config.yaml
n_mels: 80
hop_length: 160
targets: ["instrument"]
mlp_ratio: 2.67
qk_norm: true
subsampling: 2
width: 160
adaptive_grad_clip: 0.1
Rows from block 4 of a small sound classifier, named by matrix and row number. Rows with one number belong to one neuron. Each number is 128 + 24 x the weight over its row's rms, rounded and kept within 0 to 255. All counts start at 0. Numbers have three digits each. After the name is the row's rms in percent of the matrix's.
After each neuron's rows are labels from the 100 clips, of 14976, where the neuron reaches its largest size: "loudest band" is the band of the loudest frequency at the time of the peak; "responds to" is what is common among them. Only what is clearly more common there than usual is listed. The data: chords played on synthesised instruments. In brackets: how many of the 100.
# gate: first MLP gate (model.blocks.4.ff1.gate.weight, 416x160), inputs 0-79
# fc1: first MLP up (model.blocks.4.ff1.fc1.weight, 416x160), inputs 0-79
# fc2: first MLP down (model.blocks.4.ff1.fc2.weight, 160x416, transposed), outputs 0-79

gate.204 092:122132145197078134107121122152152115139166129157167118135109144124102145146150126160106149098117086153152093132180138114110103117108118122147128130066128061096140163160108173152080099132123113129155108123139110160105138131118083147118144130
fc1.204 116:144112146117169170116140117133119117106158097109081148110108126136117075117119141110149061104127116133129094116105164105154113154131098164100114130141135092135122139130130111113143157118174070122075124156103180115129121106124143126151137121
fc2.204 060:122130129136127133141122141095092130117134144148106115164105149139129066168135154142146132078129087128181126114100116134126127128122151111134147089129114144175074121104136080140164124169136159157110111195122112121133134143107148136125149152
loudest band: 4000 to 8000 Hz (29)
responds to: horn-like (94)

gate.147 089:097126093099134116147138144143101120161107051178147122136145199174142143093185119112075102157115140120123127115119109138098132098094152118119108108120158123161111110126137133109133095130140126124136134148137101144128117137096134143097144144
fc1.147 102:106103119129144118142073150149140096102127117170112106119141164147104127132159122126076061129166127134117100123128167108096114106110157120154088142110150157121094053125127139116142119120173117069151099132139119162129112149130148135113125132
fc2.147 089:171123151152136113127128143102131096082185135129129132141099094104148079126120114121143131087114115109132118148106125100134130128140147099107156150145127125095106155128104163127099131131113165153109158139132148144118137141172132134149132115
loudest band: 250 to 500 Hz (65)
responds to: horn-like (32); electric piano-like (26)

gate.50 109:113131077142165124104147151150107166123171136162109181168155110106149155117116141102140127172174144119111119159145122137095143109092153121127124120099120090132126117163105102082128129152122141077189111146129147127101128119118130127146185095
fc1.50 088:107099159117180132110091104115132144112135151127096114101089103117127134166128131159141126092107107105130134030119161116141101112130148138138121143131148134145141172129119121135149139131075114167097141143092114128125146126141176132131079109
fc2.50 084:144105139142149129149142145129146173120128128127096149145151164141156136118122134100117099148160136128129103142141153165157133110100086119115108113117117111128137116149116095102176102078112188113090116156145097101072152085158124109124108130
loudest band: 250 to 500 Hz (64)
responds to: electric piano-like (65); horn-like (32)

gate.113 078:093171106140126132120110165110093106168150125129133130078167147152104144096182136127120135119119088158095108138135098106128143119145109137097136111128125119127137103085123140113122089099057085111134174113113094143151133131135165121098141136
fc1.113 076:110127159137121127119134125135178140107130123127113113140139138121138093148097124127117107134160140126151171140106174147135131138100129170126139185179146088139144168152101099130139168175153121150095083146149115140084092109142103119145100129
fc2.113 118:099117135062152152137129106140103116065124128114145125117135125171127115082126170127141138134144108122119088126109138125158114145115139127065129098134094092139167109119158136170140121095200108129150144151157138127139135132140146178123149191
loudest band: 1000 to 2000 Hz (27)
responds to: clarinet-like (61)

gate.414 094:129104089103157146139157160147113128096103100093096110122092140151173101147148119118121082067123146170161105136144094122110123154083153143068108125122136159127110117130145180126094162146092135141143094131123123098145111119121114097126204115
fc1.414 094:091155159101122126137040106126166145113106120120071136095122129069133144106085126118121115072107132091160151110147150173125076122185109093136094138152164146137093153101142105112112147123102122128123109141120119146125141143133080091118130074
fc2.414 090:103088108104142131093148117146110142131148098204133104118102124157117086146151124137130109199128112177162143139110088134156166150123141142171110157128106112132110103136134095146134104133171145106136112120108105122135105122147145152130196130
loudest band: 250 to 500 Hz (74)
responds to: electric piano-like (47); horn-like (41)

gate.242 124:137134137117127142097105148152081156122118146113105135109108111154208144117150102176125107132133143138105071143108136146127141132085214161111089157126109067141127139119117134143118121121140108133148089122149127122130151126103119167117121079
fc1.242 091:154126127153089153124123110118118141119144062131135164156186161112068123132137109103127127110179137131119154116142147104125124112158105103155137133103131149127140084099138136148125131145119156130143120114158130112140130103144124100095128196
fc2.242 076:160130133107079119181119130092121047154117128119104106117117111125113129115103098095105136105131165123143125138154109124095125140148166145106077132131132132150115132137137143132135145114117079114126140124107169101136160149111132160137138125
loudest band: 250 to 500 Hz (64)
responds to: saw pad (34)

gate.184 091:197145116123162134111102134095116149147136161098131148140181137135154100115150207071136164122123115138127118168130132095111138161136104096146127095110114130130145159146103161111117111133134097086111163122108109131151147117142145135126129115
fc1.184 090:124061128111103128154125108141115124126134093128128114161117069146163105147080058132103129187140126116125159145145155135127091116134157130104116110140117154166146163128136122129122127098113152165170136127157159127118119167112100153142119147
fc2.184 162:094132125102117155118145118132135112094151147148165118094121149123124089136077152111132163122109130121178071139153181162122125128141154147118107138158132119119126123095147130130158110132210145100088127112111110132093143098159138156131145175
loudest band: 4000 to 8000 Hz (27)
responds to: square lead (50)

gate.88 109:120121108130136122142113149131128137141121099098104134091083110162147168062132128117131139134107141161125119110141098110124142126128120144125071097152126137141123126121146144119138146094136118135124145143138104112078106171126171106211184160
fc1.88 101:135118092155096106163135072104133141120139124175168172121146099143114120130106109112157136131144176163134149163091155126134086105070140113098146101121104100145130137131139141116101142119102114142124126122164116146142118126115096135136106096
fc2.88 074:135127071132069068150118085154138124130127121146160100105151122170127119127122130127136118140124105134139108139153119119095121127094146113126069126123131121186077131085126130123147161129158111181119129153112148109102117117112136136145123098
loudest band: 4000 to 8000 Hz (26)
responds to: electric piano-like (47); white noise (25)

gate.128 100:171111122111165113115129145132146140131088144128130108114136076156110155129170139145084138109143161165130074145093113114116095130119133143132110122147148128127152128191153118131103124107189155082148075085097156168140143157119144131133143136
fc1.128 100:148151130136130130118079104134166105143114157112109079093136100103104096091116120165131126121129183101094110150131138155139111116132092146102111105163107101104177169102124108110125139086144133127134097126133110131116159135193159112119101135
fc2.128 074:142096152118123117100144121154131099127129149147088142116117101132104105146155141071130137154160097135194126121121137196149128148159152133211096172157159141150117123143116097139121114165158136095133140153155167138119166117114087127139143142
loudest band: 250 to 500 Hz (70)
responds to: horn-like (75)

gate.218 120:150120137146128091151113113120155135136149112122109131136126077127136153125125100121118159143173105133176163156145162140139127169111126086143168112121124088122143127137136128181079176117125113110126146154109166185126126140113089189127126074
fc1.218 109:155093109134070141115122110124150139131106114096118176152091150141131163140146147111148114111186097157134136118124166103114156121126142111142126146094136069141134109129112155154104113152135106095113121133112137124123112146140181146137148141
fc2.218 065:124129090137207158152127128147132107122119127119125161112119158162140108124113118140112138124129135117152157125116149108089132099138177174202120168177159135158094116126154125086153142119146089153139185113128146129129102144147126127125137115
loudest band: 500 to 1000 Hz (35)
responds to: electric piano-like (26)

gate.93 099:147101145102160129147139146127119087122185137117108105130123158150180159115162157112092126119148171156121155116132167096145111104159142141129115125128139093154108138156141153091129154129159159126097164151157139094134143144131100136144108106
fc1.93 098:131111137166134119155112125101140110147118142149077132092138066117142130119122162131144168107120142132093122140141162120123137167131125104139074133144143122122139129096158083163143167139101137210110129130119084133144132149137101113109155147
fc2.93 079:166125124119142177145119059141154106136130136157099099104158141137136145144098146153119106135130085191130133111174090141128139125106150136140092119144067081161158160125117078125114123162136129118140135158138124090153154133117142144114138125
loudest band: 250 to 500 Hz (73)
responds to: electric piano-like (52); text has "noise" (41); instrument: horn-like (28)

gate.102 097:202139109096111117138182134120130133122164164148152100103111134142107127150127125150125124083132108114129148151115170115128166133120105153097149132166141082104086145131130102103119114144114130147164204100162160104147124115102102126151105153
fc1.102 093:119150090135129142087120143138142117139090202155126137132171156096137086129101117118117097070138140114113101133174122073123142120115131114128082128115138116128119091101125098092125131139127126105146137123142121153115097112176181112151132093
fc2.102 059:086130156113123172142132125099089122093122101146115144108147147124125157140117142141110094111131181150147137109132076124138103140150125138128136130089138092118164158110121137145086124118146133156150147228167127117115142151126097161087103088
loudest band: 1000 to 2000 Hz (25)
responds to: clarinet-like (35)

gate.297 103:151124138142108148161141137141138122130161161128137183136129102165122097143064105130128103148195085117142129158122126088140124089156105106101116122147064093121160138123145164171177119152087155181125158140095137150124118113107123158106112107
fc1.297 094:083138135084109074141143134114098100091144162109154141120119142121113125123127089149087127092162147118098138126152125132097130132104160076137151143111125157141095166158137097135140133152157121142168128119121114143127111127118089156092132136
fc2.297 049:115113118140132102144095097130122155149126109113178181169170152074128087155212131157120122136134130146146121122118149157101118150140139084175119109114127125162097206134122145146155159128124107125146099124116136126144122136149066134109116111
loudest band: 250 to 500 Hz (64)
responds to: horn-like (52); electric piano-like (27)

gate.167 097:120122107107096146165109110136105141131074130100110108134100084139123177104161128104111115155129125165139126108177180140118137115123183106121127137137160125175120149126112146135137118136127120133081118122168108126117145143131162101135172132
fc1.167 110:100121135163124132118126128089178109165129141109136117115114143125124102142133127156141115130119105102155151101124152153142146132129117077129140140098118112115142119124129113130139098129090116157134150115142130151150156158111133142094107129
fc2.167 083:134159102130142070162098106152112141125067095150116131095153118117097158103115088123093092160146125127068125140147116124132143104125141145088131125100115143174138129110134147125122141083125063168119111138161159127121146116127084108110111149
loudest band: 500 to 1000 Hz (36)
responds to: marimba-like (46); vibraphone-like (25)

gate.180 104:172099110155183093115130120136131132137169091125155130195097090150135126135128157144163104117138149130117185150128161150135155144121122150123128129134112109170106171108113096149155108117093107149146184128162125106138123106108096161119156128
fc1.180 096:088114113121105169121102138121142081149110156182130124081145125105118169122101128173084130119107107148142074151150137107134107142185122105148117125163126137093130090102117176100112145135163139088115107124102109169133121138157158079133137125
fc2.180 080:133118103121134109159136159102140128113121125116127078201097134122099121111110147185130145109117188109166147113152117169091120109117152119153136175125108117135134173120161115125137124142116144171194113128150116129122131093086101102161134138
loudest band: 500 to 1000 Hz (38)
responds to: clipping (25); marimba-like (25); text has "clipped" (25)

gate.313 083:144139141124122115099102140105107139120142127149089155140150137114122087128166151109164148108116127129149110112119150119136141167130075120174134086147103110145148160158110130109126141099058105140113175126104087128131133163190117147139149141
fc1.313 092:119067129147076137128106128126138138137094140153127107156097088161183169124105122168118096115135167146107118134153143126130141123131141171119116127151140090101130120114165120132100120103172166138131057091150161144135141131096144116109097118
fc2.313 136:126173137113110152110122136152164128103133195162126146114122153118095113155137148131130142190113127091094128091135183129124145163123127079104117148116107121143153135176119134107124133121115134125097108154117111150155177111151112140147123104
loudest band: 4000 to 8000 Hz (27)
responds to: text has "noise" (34); organ-like (29)

gate.190 097:123133148160162128158132122130154119152126149154135081112162055135187128129147130148122193129186149132117099175135149165135119099132160125194105195108125113126163130138108108151123135130110161158114094115085111159099137119152135126106101088
fc1.190 104:155141123133149138107103139117119049132115150161113117169101088078151157132112181144121083106085133133149121152146132128145135124078113140135122113109090133108109129128118128126093110122098133144088121156132135137109159144128142144136151154
fc2.190 063:150119117156140121128101192154117117095142145160083137141096156137149173123148130185142115135128133147124119192161137096108130098119128126140167128061101124171115094157130103141108111165067106144129121123172158091128132146143142163110139115
loudest band: 500 to 1000 Hz (49)
responds to: electric piano-like (40)

gate.171 115:139133139131119129107100156152077108148137131112141161155124131140148135136115095083107090166128132134123074106157110108088126076114143167123117114091145098117128078181125158120133139099147188118132114102134125129117106127107153133138150146
fc1.171 109:088157086140146128147127143131148193122110143132133143146145158118104050099125158153129124127143097098116145171108132157141156151114110069074155134152119116140120113153136092112123111114106091174171165158125148097153130121144111122129106093
fc2.171 136:120123136041138124115149180127111125084108154158164133113121162108129152132154128156065097176167116135128111134123089120122133154113149073131149105119162144144140134124132139162133127131132131106134061128140121160133146115115082140088145113
loudest band: 250 to 500 Hz (74)
responds to: electric piano-like (52); horn-like (27)

gate.321 086:147116101148115053121121117120146116126079089104094139147145108102194112123040109112106156109132125149165126154109101136137155131121100141116100115114109157088145143127120139133128159106113126158105097118130116139110162151127109091137090144
fc1.321 111:124095116138122127148144117150109112171107150115143117153126037108110125133079113174128123130153150151130126184118101128149154118139071127146129144103110151132148150118147071063124156093152113129074110154089138148075116144141117084131102131
fc2.321 208:138190146160104130137131117110113109139107150125143141146144130126082117084140115204146131110123105147110130134075119107116138135142112159124128102109170185121119097191144090141062107187090159167105094107160119130105116092139115079144115100
loudest band: 500 to 1000 Hz (48)
responds to: marimba-like (30)

gate.38 084:111160114177144110108108121119149097093136144148100114122095108086116131120129116116120111089134125145127113112125182100113142121127124128147125109119139141154144147117114099113175108127118104126090112150098131140127115109170135133131134105
fc1.38 095:114117143106079119140118121129112151160115110112128117171113095162150154143101150136146124175113140121120152138123100139131171115138097109126083153113112122091119132143144135139105160114147162143160143114136058127126104150079088151112146140
fc2.38 138:089103145183161128112145116128144095092105129130082144128148141086122116117100146111118146098110124120066112132130143103116144127129141119129133143115108165143141119135122096105132091162149172132114104132127100162090124122120150149156149120
loudest band: 1000 to 2000 Hz (28)
responds to: clarinet-like (62)

gate.270 077:141145127118137107048137150135099106162148135148109089158131088102118128154137136139129158115162152126088095150115097131104124129118119134107131107138144127146153110130142091152148144118134114155145129192120128153124117132130142153114100107
fc1.270 090:130177115109099128091133156148085116138154110139112100122157135109125159128138148118148125100153150096071053139117101136091076127106126119139155093150136139134156139125119168101141137139171134127147095164146125139136113135147135089130124104
fc2.270 178:153123127128145128151109150130146146120112112144120123139143135125114145108116133105169135165119135152100108131156122137130117088109138125138124119117102132127153142156127147117112089123134116118153125116096097082164134100138134171132126156
loudest band: 2000 to 4000 Hz (35)
responds to: arpeggio (75); harpsichord-like (67)

gate.57 107:114089108114140142111145131129212111115075097141163068130115131181121091127117113127156127138105123136121156186133124134116115142118122113117117138150152119143107147150105106133118114077147130109142108104141152097113105128137195090119126119
fc1.57 104:118165133116119105143154148143084114108150149161115175122148120132105141133135130104159159125144101159131125107154126152131162099168094138095117108106065122141139112093131137122107119143102153147130125114108103156151151111142087163141138158
fc2.57 077:134143116125143114159136117107139119116126171123156138132164112126127131147189135133116132144113130096104121135153099117098146121151136147136179132155096122133139165104156112146148143126170131169080136163150112152156113132155106169139145124
loudest band: 500 to 1000 Hz (47)
responds to: horn-like (50)

gate.189 110:135143147092135103130111132120126147171158154088127124144149151160165127134100087130124114140180134092134099092126138071138152116120192124148117115096143097115089122142150144132146137139101102132098108121138136130147067159122093146092106091
fc1.189 108:093082082142114153106135098127101133098116141164173142161138090071151086117173125125136147114152100176111122133146118171149123133155073114148130131139134170159143169081136048148154155106119144120124113144117113125096121091137113127157134129
fc2.189 062:119123144125084084119148111126125135164106184116118118112099106127137154119127117104124150112102106153104132096108146120134090126122145153117127148156191127099145132127135109122166066108167200131088151147151098137137133162110138122180139089
loudest band: 250 to 500 Hz (62)
responds to: electric piano-like (48); horn-like (42)

gate.262 105:117122164112076158126131107189133136101127141150135167137140151107108059144163139108150119166131116120124141090169128094110125123102130121133115128064086114101133088140119108069115157125127110125146152120131082136103138145094136157116167145
fc1.262 109:140129084163132089146151084151099092076088109163119160161131150087111155108163132142162143125097122132149165112114109144094128129143129151117102129123118107096162116108148158152131123127078145148132128093117176115140137141141127098139163122
fc2.262 068:156122113095148115187148155132082088116146152097104143118106125143100165140156134157132129121102138150142114092133109118119104148092103137201111166111117056118119125139133120152157132136109124114132171083106094119137128161105153120156148131
loudest band: 500 to 1000 Hz (37)
responds to: white noise (31); marimba-like (30)

gate.370 088:125174130106081133062119124120088104142167128108144143150151167112115146170136166130137130095141126132097090118111090129106139160130152125129149132124129118123165135120127128106110134134116156127103130160134126167113103130162119107140111157
fc1.370 073:113058113150127152154164095134167137112119132112132111136083088153134114089103095128109086135120146106137151107129149145092139115133164138141121133109158134113108110081136186153149121118166087130138101121139148115155127154103090153128147085
fc2.370 131:108142128128101175117144149118151143113161146135155141090083174125132123150118101107118108112107141137145148127156132122125174150115152105081131108091144123141114127183142106113123142143154149152143101118137128147133136140084103114143127130
loudest band: 2000 to 4000 Hz (49)
responds to: harpsichord-like (83)

gate.115 084:136114155098132140149145153124096117132128134127160159088123123072109154113089124117123077139124162128099139173117126121090118100173156182120114098150150084120122092150125069110174119128158132112144129107134145127143098107170163119115108116
fc1.115 093:121146191125121120156116116094139082158147087100136117115147122134135142101147138114154144130139120130108169094159136142124123117173128136126100087144111152161173205121125127129136119146115125117127165121126125141099170124077096119139125110
fc2.115 069:155132083125121098140123139123161107116138168136187108154152122132138133139108139145131138170133114147099160095120149130127125092118125099164108166179083145102109078163143128124136118133104145147126155111145069127133134162102111117135113138
loudest band: 4000 to 8000 Hz (25)
responds to: marimba-like (37); organ-like (30)

gate.40 079:095164112126071137101139123129098131137160102098118081149117140144085120141103133160066139108163162168111117104120085129132130116157135120133105132140146130105146106142127131105112135117102121160142135119132113165122097146107138152138098124
fc1.40 090:160116129154092128152083116131147104139122143150147151127123100140129114154133106125136143099154123103163153126122200123128124130109139183144133134105153138093147124112129114144142150113134134133110116105122155081132142113171098135136127143
fc2.40 093:118134135117062199127137097140091142084135128094129135146126108152143139094172128114076127153101137145106171128140084118124115148170146123122140144145104120105116087138114126131148140125110102156145120077134134145100142150107132107156122091
loudest band: 4000 to 8000 Hz (30)
responds to: marimba-like (43); white noise (26)

gate.152 076:123147113103174116109139130145127134117116123120130091088130143106083090087150159119118174132106074093120135120110100133128138098133111076165137081140137148147117156113110114105144126104095109088139140142104144103115124122166163111154102097
fc1.152 091:134075113084117117160127123112104142178130129130158140206139120168182139161101087116129133108111139128124166154153180133154146147128139144111129122110129109131132127123148147144110118134134172116091129097134113145136101145102117153111130139
fc2.152 168:096137155130132149130134110154149155109149149149129124102128127088129129119115151089112109118105106089064165125125122118106110168102122102111113136115179116150132134114123106086119138144150169106126112146115153132100156129104139100192123064
loudest band: 4000 to 8000 Hz (25)
responds to: horn-like (40)

gate.138 119:097171135117113123150148141129139105114114152127143163076144140102115128144109130147144148105110126110113123106155140125174148125159164154108128099122114115111111140133094153124117115146099140156104139132142160162135162104124151140154073111
fc1.138 106:107186144096124123168174147102122144144102155084135121140142139103078119114146125170098140126128111123121142098125169139150150135159126111124141111147118148145102152136145096140153153176117122163146106147125126113102133141085110140140143113
fc2.138 120:194114138107094120163132093178086108118149116112133091164117172134131120122152136132100112100136121150104116094146100125103100095128140141141126139124115156160117133109093139133138084053148145109167099113155148135175135128128148161105126129
loudest band: 500 to 1000 Hz (39)
responds to: text has "noise" (37)

gate.384 116:036126127144136110125152112150138153108113049146164118100111148163088123132155126125124169122163125159146144132145103139130114091115146136107101147149110112099113122130097124138160158113123117151124139100152103127145154119113111167127131100
fc1.384 116:161138152116127145188146147138143149125109147126115151121160119145145102111116093111105143138163137135073093156123163140098113118120113151115129089138145167116111155121134140072096119136105116114108132122092176127165093123183120128109090120
fc2.384 095:093119067119162162107148107171141114113130182123138130133101134148148122118098088134127092160152112135121157151134130136136137132106172133119123129145113121118095133135140090130167119112127120150091099123125127148131121149105112120141164144
loudest band: 250 to 500 Hz (66)
responds to: horn-like (71)

gate.280 086:123165133111106138111068133143114103123157117126103103140134134110122116109126155171121128158108114172131149114129103168114130091172098091143108136099138143144156125108115156112096113068133138105134177147105114125127134124146161133102088140
fc1.280 090:147119111110130111088105083130095129130106119134083138105133168134112113113164120166113152106135135185112092121129083152088122074155125132142125141096128126122140135129129154086119111098131096075150156183122158156167132105119159086120116136
fc2.280 144:134144134126139096143133149115141127213108106098123117140157127104157126146126101124153121093129089137152147143112122117137156115135120132149155112133157127150081134145125145144116134132140127152103094079128134079107107139084115111109166155
loudest band: 4000 to 8000 Hz (30)
responds to: organ-like (39); text has "noise" (35); thin (high-pass) (34)

gate.126 106:141089149140144121127144105100122132096153128187134159132140127090054102120112122114109082067161106170126114107116176154130079125114134131139077138116133147161121109133165109120147108167088114112093114156102106132163124116117055186119107102
fc1.126 100:146146157153131113093099139148121083170174109145104124134069145153103153121116146177152050108195159066118114103165125094123097064128103149145118161133127076098140126128137156135142133158129122146119113149129100139151122159156136131127108125
fc2.126 048:121112164061119119164119136114115145142117177176087135105114122127142083149141097123109087114110092160144110113102141125132098140143144124144096110144129167150112150131071121121121131120109154149149152117107112134128110081127121156123120156
loudest band: 250 to 500 Hz (72)
responds to: horn-like (55); electric piano-like (29)